config.toml
model = "segmentation model"
encoder_head_dim = 64
encoder_shared_expert = false
encoder_conv_stem = true
encoder_positions = "rope"
epochs = 30.0
Rows from block 4 of the encoder, named by matrix and row number. Rows with one number belong to one attention dimension. Each number is 500 + 40 x the weight over its row's rms, rounded and kept within 0 to 999. All counts start at 0. Numbers have three digits each. After the name is the row's rms in percent of the matrix's.
# v: attention query, key and value (stacked) (encoder.blocks.4.attn.qkv.weight, 384x160, the v third), inputs 80-159
# proj: attention output (encoder.blocks.4.attn.proj.weight, 160x128, transposed), outputs 80-159
v.52 092:523551457537478508529613471500547536542506493589471455443561497481433419490472441525468537481512488511524533487528472529519502491526466577535575462442515481504425506491467560478517503447444483532478421404492522542482500516491508485516495434
proj.52 095:469505550500477545528474454439527471507534485507490476397510409523499501519479495548513471497533541501481499492472558472531473418576480560481552521487469439543448543453463508492455473502596537443546456451578505498459401515543532528525532508
v.53 095:485487560521501422453468499456516504515538565536431535544467472541501501488430528532495492541470548490498509520558429530515541502531585451501527464550541582489554531509441502533506482511452488544443519460484525569497490484577500521488505486
proj.53 091:502436453586429530496487572492524483497467535490507373549489511497488524487600428483547459531532481538503536493505525509522527497520537454547502516473518489502416537462488544502478521531470513492450475487492415555460498518528537522539452504
v.54 081:517449482478495517510475470582477532452510593523495557513490504492467483493467444471473540533487556528532546458375529505525474543445541439448457461484484435468477541484528517523483498536464507482525443536586509432521493518503506467621472515
proj.54 089:490504447471493501564511514504477529522446447570531543510570475512448504549405420535464538601550518472453485462508528521502514468509510501492493416537433600483473521508535473573428505491485451547509574443445561509501398495556547476458480529
v.55 091:604449455529529522433455514544499551499525494531509507487521499380475562519493494441525528514515576470440555548486512461520533485523435446493498547551466451505487490503420547502564517485504572499481465496413578457483529545524515492507504470
proj.55 090:420530471459470462474492533571529496511499569504546530514498500481540496528510545565534486493502485474498503543484383541509562442564516439510526518455549512456483528510494454443481527474523434484504540550455465512546455507505485512472446462
v.56 093:517545498508535493482564562463573517533494526554469435480548493503461530500486490520519519473581585456514455493502491527454494466549531473483550532422467530500512551527494541475535535473528490498479420474486558574498483492564548526470519492
proj.56 091:490509472448422525459549511499507473511541544493500497484439471478447556444540497597512527536519536480497511506510457468522462527469487491468574507519500493491450485461413480519473484477511531436540396432578401530457537516537539477471478492
v.57 107:446586481506531463532400451551530489526528468548507550532470459474515445478495462492418460479535495435512524581533536493456534524498519564482531473524492507512451431451544479526445443449459529519488455483528488483542516535451483470500492543
proj.57 105:430543558524491519498390507540429464578530487526510546473504507511563476547504483510513480452462468568465498516450461512496468473473525481533476504399525501492527502477467582467523528549507448509489452515489503509498519534493547524517471495
v.58 094:466487493448487498444490455471518464470478481476506565486479488480518515447377526555531525463500472540441501457427458536508424459486509488526534508535534557549489553498506595563487529519541520622554410533552484508457513498519555528530548454
proj.58 101:495524485485526504523444474415516537558424391463447437522492539478448523506510488458490515554477483457444474483557483517542516543504520582551438462483498484501482513511450550575452549446462464504470518497532545531506444473454506534522608477
v.59 090:411533564475476506475485496472487540443471545581501536472473486498524544483531462437455526480517505467491492582481459471526515482502571514448491516510467490479491438463550471503505503456493541488539458503549505469525502478468461473548548562
proj.59 098:474429480483545529486498512508412414579474520562504533566553463482509448436472456536492450543405506507523459553437521453476542493534522456478502498485552523483478521549492488495547520546518489539515443441483518492522522538473594487538397456
v.60 110:420466488473465473533566531486526451538540519469449531458558538483493520428528521547537467509524504508490491501543425524544508525470429482548471510494495568562533490532493449475512550528487512482518533476481509537506473399491452587427497472
proj.60 106:459459548545515495447510540429481481461519519479546491476442510483472511453506508565554477454488569505431539479466550528530517558476414515537490544508475494449493464528509474528504557485451501524439466490457511459547501489578460495561485436
v.61 092:537477516505537559547469470514484535487418564536461508420432479512451451552478508457450483485421520487443504511427481475490530487445456477527479480527552478537518480433502465434547576483504548474514542579488480478516580496491466562501495532
proj.61 092:522427523519600512457540594514462478591506474487451516534532515450471476571480479445532453586437455508452502535492533539507496477529530437524541510451454510528480528516511542484532550564533524516574574544446483484480453488506433504508458523
v.62 108:523469518520557502454543503454508501551485474523498515478489521453438534528517445455494514475538492472450507507481516550394472469487516479461525538430490480457567486511549499555516478575531432479531545569474527446514478440499491520550482446
proj.62 102:469519469477519436582547479473475522457521501495553562476523490494540476515465539463469506512431475525467536573531404486449456535481495510488416499552429546509612463522524486532470501509503535547484522448501535552558561464476441476479473555
v.63 099:424566492442441532547477474498475557463483490513537510483483588474525415498501499489490523469515499491546467443533489528438539505470447577485476484518437449456489553536505437559473474420516515468577502505470444468499470442431603429510484516
proj.63 095:562541548550471453534565511541529445471526502518499568456475481526576501492498521475469546481516572471419477465400488466572542500469433568527499479479497465502479400514567424476492498567511513492518492511512467448450536563474474448539499570
v.64 102:478527457491530489419488559500441519507441526500433442466485502503452527487473528511492546447508500489491531502525452504508497512504470539594439523499420515498467544527528510510542511466460508433498482505569491475454610535484568561455524496
proj.64 102:506474538553523418499449474512487483502432456433485455510507414596519499539482462485511487549526484470476504504509483469571525446517485456477493483445549535448503533539455472472463433488465470528536504474524481519469510470599504561505541596
v.65 092:447516483519472604475489473542462452508485459558571490518449501513477447476489526469516547543432449500463457553547514473511484514510529516465428421482532457450486494520539562544495533495518477511478462476513508486555558572418472438507573474
proj.65 093:476503521453514557473470453461479556512516473484547545482531439418526558491535490535494464422529448459472491482494474528496459448425540454509511508482505504489530533442574512484384472562488449552539538521561487534468540446497548548447488566
v.66 110:479510452529556477529565503505511480498464516477517518404511487509540443565480430462499542463464478557440505554519486518517520506491499507450453537449516530548536524506513485559476489573456504496521419490481503462453501453458530531509441456
proj.66 099:519504470538541507513567557453547423504445534510513526460471531560500559511599500427516456478471469492491484391465507541519493507504465461482506498508489507469594539465510493480569512519525541551461547526513500490558459536454511492487482537
v.67 110:468456473555539462503525479438574416548536529476503555428446457438500455520553421475514489514456405506535576525492447544565482550471422515496505507538566506525510499516408515551529495521441473523519495531542521495501470478493503516495423473
proj.67 103:490439439480505463486554539458515502483522519575510383518470435601435575483505540480502459475489512493488510517455552524492491530453493557517492514487512453425498495430481486546531519510417484417428523560477444480543465505529509509503459528
v.68 110:538539510437487482478500467540434499528492534492431491502545438503553536481587501492580502456517502437565427480485546448389424449467532475536420515515532486512512432450463528515522488505538502496439453562463507468494438550437436471442507495
proj.68 114:479485505519581512504493439544479534465517434595551487532522488477517472531565479532518489503511523537492483413573514489494507531580511509507499520487449473524490431550547620454550530501506439593522473446555499442509461427495506506494481458
v.69 093:452559512515513483493542447565558466484530514523414480468439473475483463534439550520442505466471489539477424517442449541564475533539523427477463486486483503570479497559519500481525558423505466536588507571538528450549581440467572511471544489
proj.69 096:495496457508440478484485507506498469524480476518437561478479388506468563476504533492535433549457486526516474555537441616481475579486505535550440562492568549469533523528450448504528519566509545462471543506509468520496550502514491558527462477
v.70 105:527542439517547472523514430455516442467522541517524548502513466538500519547515464529517490485457468507506511497504562553502479451481609440483532507472475449531543425515433488493423527514502487528546487531509548414538504449441424511508485541
proj.70 096:482561498532519523459581411488510471492488394493530501477493493451433508425530487452521508454459461495519485552470498562461516537478490479562414512463533450502482522433499537521508482532580480573485553527553492482500474525475449485554515489
v.71 100:480526514560426486493474539483549511476404527526493516499570528486490526462536534481552480466517558495526468431459494478562438566473503513569453463478458467444471513479490554520533539442534511464496457493548453477478520524510506500485522483
proj.71 099:447407505467507471553496530566458477580465506488541448556511466504504516514451567452480506459489472515504508489586472521470459536555491514435528457453572493488542559521473511524471483495428490482519509495468577512514489452526479492476511424
v.72 099:490443445506491449518508491568524466468467557477461459437574478502544506515511523450433427479455524467461584431543483494475504506438467502557535570520524502546483587520499402560526448541490482445513505462505487514450500472447533439483409464
proj.72 105:558487549507497446526570527533548508551465488473489439573563477509509499496519513527531532545601482487504521479433473419496482486516507422497614480501526536475521490501400515532448494475488509493548474463479494478513531477553511463451490524
v.73 094:498530480456495469513483512510551484529447491468527550521485471501523511454527484476455561528520467486460498464500521455456518513392556449525537488533451575448536564423453511463610540413492447523509489503503500454483483455526466494557543438
proj.73 096:539429469480464432537438440533502461503541501480505562590493515430498546516476502435532535446495542442528492565465489477479483548559532469493533488463394536566491524513448470575517447534531587505548561466493548427474522500501455555501489511
v.74 113:462517470480443546469449443533497506454568485434515567505465533559485499536490496509534469487488495548479513531528414490507590525506570503458506486485507543524479512560455512459425478527479551520537502486494503437554516426490521606550498531
proj.74 112:516535488499524551516547467397472513469492546477488574452538403480493501441474483566519524495455507462578507453482484552517469456462520538479449442575523528507464536435387486498483521506535494486536505517568439579440513516545510512502495600
v.75 091:443588450549462523467479462461468488432529473472556498476418522460504491553508519517436525490435507562502554569440471554503472472444491457544553468506555541498434435494495523547502473503439533476516490557478467453501552457521421545546570453
proj.75 094:506461538530540479464492485445496441443547487506505507469415392547536539491461499531497454525442478409504491485547510523566513505466459497482477445531524566549457519529506514491371525487559463439474568547496437515519555502491473496481481499
v.76 100:529507524543515502522542462442539521520524523495522457472473515582548527421562467541555565454514438524539439483454534507485518523473467445472493443524526511471549510452459513532481522512507483498469511621504453486525447505489460584528562453
proj.76 104:437416501436415520521587513508457572532444510511536432444515540481525536498493472552499453493451486589504507558542468481426518585519526468542424481499534483454533514455540412504459548504468474506484473495482569543468475560509472502493579508
v.77 118:433488498443467488465456511499537498504426552546477475544458520499452565437463528540557486468520474512522420523507532456454519460459496568568469492481458519496589579467482535563533498490463474471481433509520543508427505624554590530556450503
proj.77 112:500412466472467475545434531541439485440481535456525502494554555574496519523501467490514485502545530465572538462533496499512501484548527508516489455507539505478502483485508420532558494527497523552513575459565553486535512572600537509430524450
v.78 097:426546506506502513409460547468478503504535543520448479470490568521527538543447470523514541426505506548431505524464582470527535516474576507496459536486480477503530449510512463454491520542444487522569542524473501524548500442543507527542584474
proj.78 097:523518515506536492543608453387477481441472440477453508445584483487553532589528511517555467510464508543489523498544520520490558518491480491510557465463516499460568522526491455429483454431524520464480526451473528523440517478438512504456547483
v.79 091:480465446454565483477494445529490482515481550449496557563460436565556543507532493518567477517432471568531542482495436461524494469455449476498464494552525573506593499463481513510511530498412430463460486463499514467457460473511535564626418503
proj.79 092:470442545474510481507521507532482495488442525477558414565541494566466582479486464565507520543537496548581472440497494490457533511518457519481507489546467483468506438486439535579537513515486592583459560472521492517529507510523503553462465547
v.80 090:568530490510523489519493430531455491417502511531514505483490547484475492577536487574554415492550465492602505465516515506430492471527566509546482510483512505512515488502419466510485464491530477525536506549488489566480519512448508458506476490
proj.80 092:589489485513532516503449466562518509541497482499506510483500501528504450463496515524476426527440464533486514515547509598499489561459529472523501543488597464448498441424519479497459537503521486517530521566551440509478487512508468373535555556
v.81 109:525494496506511483531529480499512521398525526447537507345466466498436411549495512465490526474439482526468545519527440528470580531519502482586547567472552440449578499505447511506392483471581528494491444518476469471494458462457507521512499508
proj.81 105:553498468462515587512581506473433544490483501526520457491472464518516479508475478525474512502450569528499550521515537405511477462562491491507463549478518490489472460511547474484460577533457511494547525541553505519464552489518538517483479558
v.82 099:482522545406446483521471508532417471552551497527540489488543538480590566468501543564448461469531537461495547454500491403556539485568460556416531498463483518558438592547475534535542496497562446553572473422490514492468550504477556527455499517
proj.82 098:474587549464515434468544411508532432513484576542461528448537481503505472511522407495501527508503497435497460450440452530522492489567466506524523490466477420436526481541469486482465435512554523515518524491593456523485433535473534490538446430
v.83 116:519514645473508481500492454483423495495468471584452447482548514506539546450500483561580447497547453446562423469440555513475470415490520509561564524508508502465462484470543532546522555505495458481532545494535512475474488555492517511505510510
proj.83 106:495460489508494521498499480560453477469515418496568528481507518495493493527509453497517485499519415479495468541530437499426551551518487480490504490490548487451502423498517620418464551503490499594437488500473542530546494495487429504522547452
v.84 121:487444541483511522503500551509451514454498491517525455460449511443541494506389481490489520469512501502417527523541475524516539477432488491546437489588527513528514474523569437487458551527535525510504522553494462566532492429476475525577590556
proj.84 119:521501523572511522432589437475491549480483513468546574430486480511495537464509492540535483522446506515572513550427485490498585467389469482502553484500481450492503477480500478396430553478551525481541475454485465545470550451460533523461578519
v.85 104:420465441524509517514494526538504532517514450503524467503513491561506525523472491439468550549504497447568565562552478472506501497532530493487531461478497519482482511484545472475482564565507525510451602561504595560508510501547542495482513478
proj.85 102:508533531527489499468539562554504548522471548506445484428492517516436507425544495536507550545549491564474459531474441558506487470425573531492462479457522499448411544445452526456451522492569544482502444513465526549526512447419467484517511490
v.86 092:607449457517468466545487493563558498479528596485494480450556455517543514445520531499486471493467506414531491465471477586428523510522473469455475538487498488517452496483472532554515518550464462453458480430528532546493447523507480478421505496
proj.86 093:456459415485410512432555477567515493537537486545464381489540458504556531516521511559462529554523505477484495446479407434487509487537496582534495489487475479500514440489476515510510517574526432453566460503522488501523433502527544523498492449
v.87 095:478452463454481583485515519542522514497515484495515535498515576471474508496461445574550532472510591500508571455516465534539521505471439452428480458511527520496474562469467573422468446488499504478560553437492573471485472512555459553480576584
proj.87 096:473426440497546489482531495468520547528529532524479510493496471460427502526509555518504494582406501484517550478528451453486511426427485579505597432524451445478482494484405427502546518535514518394517543492511517593481511475490502501517506446
v.88 103:422502487560450497528549553493440501558463553511471498549593490490464474554491547446448515598469518458463544443561540496548522463479494497505474534520492506421422481485498529533565540474488546502564445554537507492442460512512511541502521489
proj.88 103:505490478472530546488458579578523502550500495515537417531570441540563557508512515474538501447535444448544490546477503498528569526532495481469543438494575504412472482560498504493458529482397499491552478485489499550523572458444457495462497460
v.89 107:548574526514462481456456469522489538486540494460493572493499487464520511533455513493509444551523551509498505500511428492468419476452523461474436432515549544426527502481512542482465516486587492590533522493488496453502438480496495497436517520
proj.89 107:470523532541562529498522465464505530466548493581411529470446490495451529523503613527488520480459498500538511499461497493554508523572531561481504465513479528460544432479422487492478571486442552475521558547526497532527461437466508445483505514